From a checkpoint of a small contrastive image-text model: encoder width 192.
Rows from block 4 of the image encoder of a small contrastive image-text model, named by matrix and row number. Rows with one number belong to one neuron. Each number is 128 + 24 x the weight over its row's rms, rounded and kept within 0 to 255. All counts start at 0. After the name is the row's rms in percent of the matrix's.
After each neuron's rows are labels from the 100 images, of 14848, where the neuron reaches its highest value: "strongest on" is what is common among them. Only what is clearly more common there than usual is listed. The data: rendered rooms with furniture.
# fc1: MLP up (encoder.blocks.4.mlp.fc1.weight, 768x192), inputs 0-191
# fc2: MLP down (encoder.blocks.4.mlp.fc2.weight, 192x768, transposed), outputs 0-191

fc1.41 101 [122 143 140 128 140 107 125  83 102  82 121 141 118 136 151 122 139 150 163 117 136 163 162 113  85 128 113 126 169 176 121 111 116 121 121 139 133 106 144 141 127 142 103 124 114 145 113 145 143 164 111  84 140  68 138 190 149 123 107 133 202 107 120 150 111 147 141 174 156 105 133  76 126 166 118 121 102 164 101 124 170  96 132 129 111 100 137 139  94 135 121 155 119 115  83  70 139 147 111 127 126 147 154 154 105 150 173 101 123 132 134 118 159 123 143  53 148 179 117 127 116 152 147 110 154 117 139 132 100  95 107 126 130 109 126 143 119 110 156 133 148 115 144 107 153 122 115 148  96 143 154 111 114 168 116  95 171 148 108 136 109  76 170 152 123 138 120 149 122 163 108 111 128 117 151 101 161 137 116 126 148 113 105 113 144 116 141  88 118 138 123 130]
fc2.41 098 [115  93 102 120 123 130 141  98 150  99 139 128 133 115 116  97 116 128 115 140 113 112 160 144 199  88 139 100 112 119 120 138 157 118 184 176 181 149 149 169 154 115 150 136 128  92 149 106 117 125  76 154 115 127  45  95  97 149 118 120 111 151  98 122 145 154 119 142 143 122 101 112 165 102 119 158 113 116 133 146 102 142 131  83 124 111 146 119 165 118 150 104 147 128 118 124 168 140 131 118 143 106 134  98  99 168 133 171 142 137 157 149 116 150 130 163 168 136 122  93 126 120 127 118 134 128 105 131 109 121 100 116 126 100 117 105 149 121 110 115 140 147 127 147 152  82  87 114 141  72 133 146 132 116 164 142 119 114 167 141 138 139 100 142  98 120  83 100 125 129 129 126 160 168 128 143 126 107 104 161 125 171 150 123 138  89 162 103 109 110 183 114]
strongest on: count: four; umbrella

fc1.637 091 [133 126 131 108 136 156 107 118 137 145 130 145 151  92  88 119  99 104 125 134 167 129 141 142 102 103 158 109 125 148 143 108 136  70 123 157  72 104 119 163 148 118 111 149 126 119 140 160  77  95 129  90 142 134 117  96 192 118 108 134 170 104 146 143 103 116 164 103 133 119 145 145  98 146 143 216 116 116  92 136 135 144 148 115 156 139 107 124  80 145 133 125 110 104 106 141 144 102 135 120 108  75 114 133 143 125 124 181 120 141 132 154 132 142 148 117 174 115 146 147 177 131 104 146 125 119  84  98 169 144 113 135 160  88 144  99 159 130 107 133 107 148 106 113 103 103 125 152 105 128 131 120 143 127 124 175 156 150 156 156  99 128  93 104  95 136 132 151 163 103 162 137 107 135 122 126 137  81 149 125 115  87 114 131  99 154 148 103 122 114 155 123]
fc2.637 096 [114 133  88 150 135 104 128 121 158 138 108 139 129 112 161 131 150 117 123 121 107 102 128 143 163 138 132 165  89 110 128 143 121 118  91 133 154 149 151  99 119 173 132 118 135 142 116 104 136 141 173 143 151  98 138 181 103 114  95 112 130 120 105 114 100 166 143 128 150 137 121 113 118  96 166  68 194 146 148 146  95 137 107 112 125  96 153 149 105 123 118 142 156 129 118 138  95 107 104 160 175 117  97  80 100  99 157 100  94 126 144 162 105 139  99  85  99 138 132 128 127 130 117 127 103 184 120 155  99 161 127 130 132 139 109 142 138 144 149 132 148 115 131  44  80 144 156 150 145 114 118 142 152 142 105 132  88 143 171  94 124 118 176 106 134 131 117 165  74 128 101 130 156 136 106 119 159 154 129 121 105 125 116 149 137 147 112 136 157 157 125 143]
strongest on: ladder

fc1.133 103 [134 143  87 176 129 123 117 132 151 113 150 125 156 121  95 130 165 128 174 161 119 118 106  97 143 157 125 148 126  99 102 125 106 132 179 117 111 112 125 129 145  74 142 137 167 129 114 153 124 105 161  97 124 132 168 148 159 157 146 122 143 122 144  93 130 139 116 130  98  98 152 155 105 133 119 144  71 104 143 121 138 141  92 117 139 160 138 136 114 141 159 142 106 140  80 159 138 102  73 119  99 111 125 132 146 111 136 167 152 170 159 144 125 124  97  90 132 123  94 149 125 138 115 117 137 154 127 107  96 109 137 149 164 149 111 140 112  50 106 130 150 106 146 118 114  86 119 165  99 136 133 163  96 138 139  67  96 153 155 124 144  82 138 159 137 161 117 143 107 135 165 137 166 137 120 117 134 144 119 167 116 135 109 127 129 137  67 142  99 149 103 142]
fc2.133 106 [ 85 173 112 115 144 111 128 102 105 100  92 112 133 166 183 117 142 137 120 124 124 188  98 122 127 120 148  97 157 151 148 130 154 117 126 111 148 125 156 124 117 148 136 115  97 139 131 107 119 142  76 127 173  81 138 124 112 152 142 147 146 144  93 190 115 151  87 124 116 139 102 119 110 113 103  79 114 143 124  92 132 148 131 125 175 167 116 149  95 111  89 112 140 106 137  78 149 165 143 147 132 141 127 148 130 149 152  89 129 111 133  95 137 100 150 169 154 124 133  97 118  92 156 140 131 108 126 162 128 102 138 129  77 116 124 133 149 173 145  91 129 124 115 157 133  72 149 130 140 138 164 130 101 132 132 145 137 136  93 145 153 114 150 141 138 132 112  81 160 166  99 117 111 115 145 173 164 113 119 111 130  94 152 102 129 127 178 101 138 113 143 111]
strongest on: count: four; arch; dog

fc1.113 098 [144  90 131 114 130 123 128 202 118 116 145 120 139  95  80 106 147 141 167 115 162 122 133 119  85 128 121 135 119  91 145 112 111 164 180 152 132  92  77 119 147 121  82 149 158 134 126 128 152 133  90 139 140 132 164 139 107 126 119 145 124 113 129 107 115 150 111 124  99 159 141 124  80  86 121 161  99 141 107 123 152 131 126 147 106 143 119  95  66 142 162 107 141 107 187 157 123 153 129 143 120  87 148 132 121 140 148 133 129 134 146 134 118 118 132 112 155  79  95 117 104 114 156  99 130 120 160 132 141  99 101 135 191 122 147 140 124 121  99 100 105 141 111 155 116 175 132 123 109 139 117 157 116 152 118 126 105 142 117 132 104  85 107 149 124 115 134  92 147 140  82 134 133 189 176 136 127 124 113 116 153 129 137 204 115 106 104 133 130 127 148 149]
fc2.113 101 [132 158 115 130 116 144 101 125  89 113 154 142 137 128 168 167 148 148 129 137 111 107 117 187 106 101  51 162  73 174 139 114 151 138  86  98 124 131 155 132  98  98 165 114 120 151 133 131 141  90 120 165 128 125  88 149  62 172 132  90 189 143 117 141 109 127 114 134 161 134 129 132 147 126 107 116 142 121 129 108 126 155 107 144 154 113 111 161 181 100 147 156 104 118 153  76 137 104 126 136 115 141 121 149 154 130 124 119 176  92  92  83  84 160 138 125 102 122 123  98 108 126 128  92 124 117  75 110 115 134 140 128 105  96 120 161 131 129 126 154 158 126 132 128 126 121 178 131 152 130 131 102 133 126 144 162 124 108 145 101 120 148 124 156 162 111  92 126 102 112 116 145 119 116  91 112 148 140 153 132 150 140 132 114 161 129 108 130 139 162 150 133]
strongest on: count: four; red walls

fc1.321 102 [170 163 141 178 124 151 122 118  99 125 106 100  89 156  94 163  95 156 119 132 136 135 131 155  57 120 185 129 149  87 143  81 129 143 142 114 136 106 123 115 130 101 113 127 120 119 107 143 104 113 116  86  80 134 130 126 108 123 132 127 164 133 102 133  98 138 115 140 109 109  93 145 190 107 129 121 117 120 158 123 125 141 151 116 139 125 106 148 107 136 122 154 129 143 130 158 131  91 155 128 159 140 118 126 108 188  93 116 160  87 154  98 107 130 146 138 137 115  80 120 156 103 129 117 126 175 119 188  93 125 113 143 131 151 110 104  85 139 134 134 139 135  97 106 161 154 125 114 133 140 204 158 128 111 121 121 120 104 119 163 116 104 155 121 186 128 145 128 154  93 124 112 129 114 107 103 138 151 131 133  97 102 117 135 155 165 125 152 114 155 102 147]
fc2.321 117 [150 129 117 145 107 133  96 157 172 138 144 134 147 168 106 105 117 121 121 113 103  89 123 150 152 112 135  82 135 169 147 136 133 130 140 131 152 167 152  86  92 144 132 132 129 145 144 125 166 150 132 130 155  87 121 123 124 164  94 123 101 105  84 139  88 126 113 162  96  99 161  77 146 115 126 132 137 110 101 110 127 148  52 112 145 118 115 128 137 152 114 101 142 103 134 132 145 141 133 152 124 149 138 125 108 112 146 102 112 115 120 116 137 144 119 134 141 105 138 121 110 116  98 133 123 137 167 118 150 102 105  90  81 128 141 136 117 121 130 113 152 130 164 142 145 142 145 146  98 117 189  84 138 130 100 135 148 163 145 125 132 154 148 142 147 163 152 103  98 158  85 122 132 133 142 113 149 187 152  74 143 151 190 106 145  63  93 133 131  87  95 151]
strongest on: count: four; arch; sofa; chair

fc1.732 109 [137 151 154 172 102 155 182 134 124 122 168 162 103 137 153 126 115  79 112 114 152 111  83 130 133 135 125 116 119 107 158 161 173 181 107 180 127 130 111 167 123 142 124 121 112 134 117 124 133 119 102  93  84 141 130 101 148 122  95 134 140 147  66 159 126 160 106 153 141  96 109 107  99  99 117 102 124 145 126 113  92 138 122 118 119 107 130 152 134 110 134  94 188 140 144 111  93 131 127 122 118 100 130 100 116 135 125 157 190 134 130 168 144 144 158 120 151 158  78 117 107 115 131 117 155 103 128 135 106 115 117 135  88 158 116 105 131 156 135 127  76 103  63 134 132 152 163 110 189 121  99 111 145  90 133 120 118 123 135 162 137 150 131  79 178 120 124 116 151 115 137 124 170 112 113 146 129 126 115 149 158 112 152 136 132 148 120 136 119 109 138 141]
fc2.732 106 [141 120 128 103  94 169 141  93 112 166 118 118 143 133 131 138 156 179 132 109 115 119 113 119  92 114 117 101  70 115  91 106 167 127 150 124 111 121 140 162 126 161 118 164 124 120 132 137 148 178 157 185 151 115 140 123 114 141 144 120 101 130 122 107 122 118 131 142 103 135 136  96 140 131 112 119 152 100 121 171 130 123 119 140 136 129 153 165  87 126 162 145  93 120 113 177 152 108 106 116  79 177 120 125 114 118 151 161 103 145 186  87 127 134 144 154 118 108 120 100 120 142 112 105 124 131 119 141 123 111  89 103 102 150 156 143 142 144  84 161 165 100 100 147 130 139 110 177 112 101  87  94 130 121 138 165 163 145 143 142 100 167 133  89 121 160  97 128 147 140 107  88 122 115 148 122 144 162 131  65 113 177 154 109 131  85 134 132 119 124 131 111]
strongest on: count: four; trophy

fc1.518 103 [133 117 119  79 149 130 136 156 103  76 133 168 153  99 159 123 151 142 149 119 121 160 124 119 132 138 107 125 157 127 130 140 115 117 125 157 140 136 156 113 156 158  92 127 127 129 129 180 114 108 120  92 151  76 145 141 136 103 121 126 135 126 138 167 161 176 115 164 156 114 135  98 122 138 101 140 131 111 101  73 124 115 160 144 144 127 187 138  76  95 126 130 109 149 124 109 162 140 106 134 136 153 148 107 111 151 157 151 149 110 159 143 154 124 144 116 113 173 135 129 121 131 149 129 128 110  92 137 106  81 143 135 131 123 125  94 112 113 177 165 125 126 119 109 109 103 120 171 130  96 131 120 154 152 114 142 160 108 118 126 145  69 118 138 164  96  90 135  92 152 130 119 134 103 123 114 162 143  83  98 161 111  97 161 134  90  79  69 157 142 118  96]
fc2.518 101 [147  94 128 131 107 131 158  84 155 121 198 128 118 166 144 104 138 110 139 129 127 105 127 153 149 142 158 155 121 144  84 144 116 123 158 138 126 138 142  71 123 118  83 123  96 130 147 119 110 166  78 138 126 133 105 122 127 141 106 131 108 129  83 146 100 120 179 129 132  99 121 112 135 134 117 161 111 133  95 150  45 127 119 158 143 164 129 134 153 176 134 133 125 147 133 146 138 112 117 144 136 116 137 115 137 120 114 138 118 173 120 136 113 135 105 103  94 153 144 126 108 170 124 108 117 123  99 145 125  96 140  94  82 114 156 113 161 125 126 129 125 104 174 144 157 102  89 139 144  81 149  91 134 134 179 107 124 159 145 154 127 129 132 144 124 105 118 139  84  90 119 114 172 147 143 157  97 122 109 192 110 157 174 135 153 139 134 129 115  87 105 100]
strongest on: count: four; umbrella

fc1.334 081 [168 105 134 125 114 104 149  81  69 136 116  54 113 154 149 148  93 139  85 158 133 133 131 117 129 106 176 131 121 124  91  85 117 158 147 143 170 142 149 158 127 117 123 152 131  69 125 135 119 103 119 114 127 150 139 135 154 133 116 148 145 113 116 138 135 108 131 105 113 121 134 142 186 131 176 132 162 108 143 112 156 119 179 131 105 113 153 137 123  89 102 106 153 108 137 148 151  89 116 167 127 130 105 105 158 129  96 137 139 147 130 164 107  95 127 103 110 121  73 145 128 136 153 125 147 177 136 133  87  90  92 144 130 113 152 127 109 135 132 127 151  68  97 148 149 126 101 146 137 124 135 121 114 160 117 127 150 130  93 134 122 109 161 143 155 126 117  94 132 146 121 182  98 110 148 115 138 129 138 104  96 134 131 118 182  86 166 156 138 109 133 124]
fc2.334 086 [ 93 123 124 132 172 148 143 139 117  93 150 111 140 133 126 134 132 138 119 138 118 134 122 136  91 107 145 133 161 107 149 184 112 126 110 130 139 132 177 135  81 108 165  88 135 154 128 156 124  97 105 155 145  53 118 123 100 104 154 131 128  95 168 103 119 134 142 151 118 156 151 109 127 127 101  87 127 149  94 127 112 139 113 115 182 125 112 125 147 138 124 124 121 137 149 102  89 149 107 137 127 145 117 144 125 148 159 126 151  85  96 172 125 122 142 108 136 135 158  85 165 126 102 168  65 149 146 146  61 161 134 138 173 143  59 127 126 153 109  91 152 137 139 100 138 121  83 123 109 116 152 125 130 117 124 100 122 123 122 134 126 138 108 101 131 121 144 148 144 130 118 128 165  95 152 135 163 172 120 108 135 130 115 110 171 153  76 127 147 113 134 167]
strongest on: count: four; barrel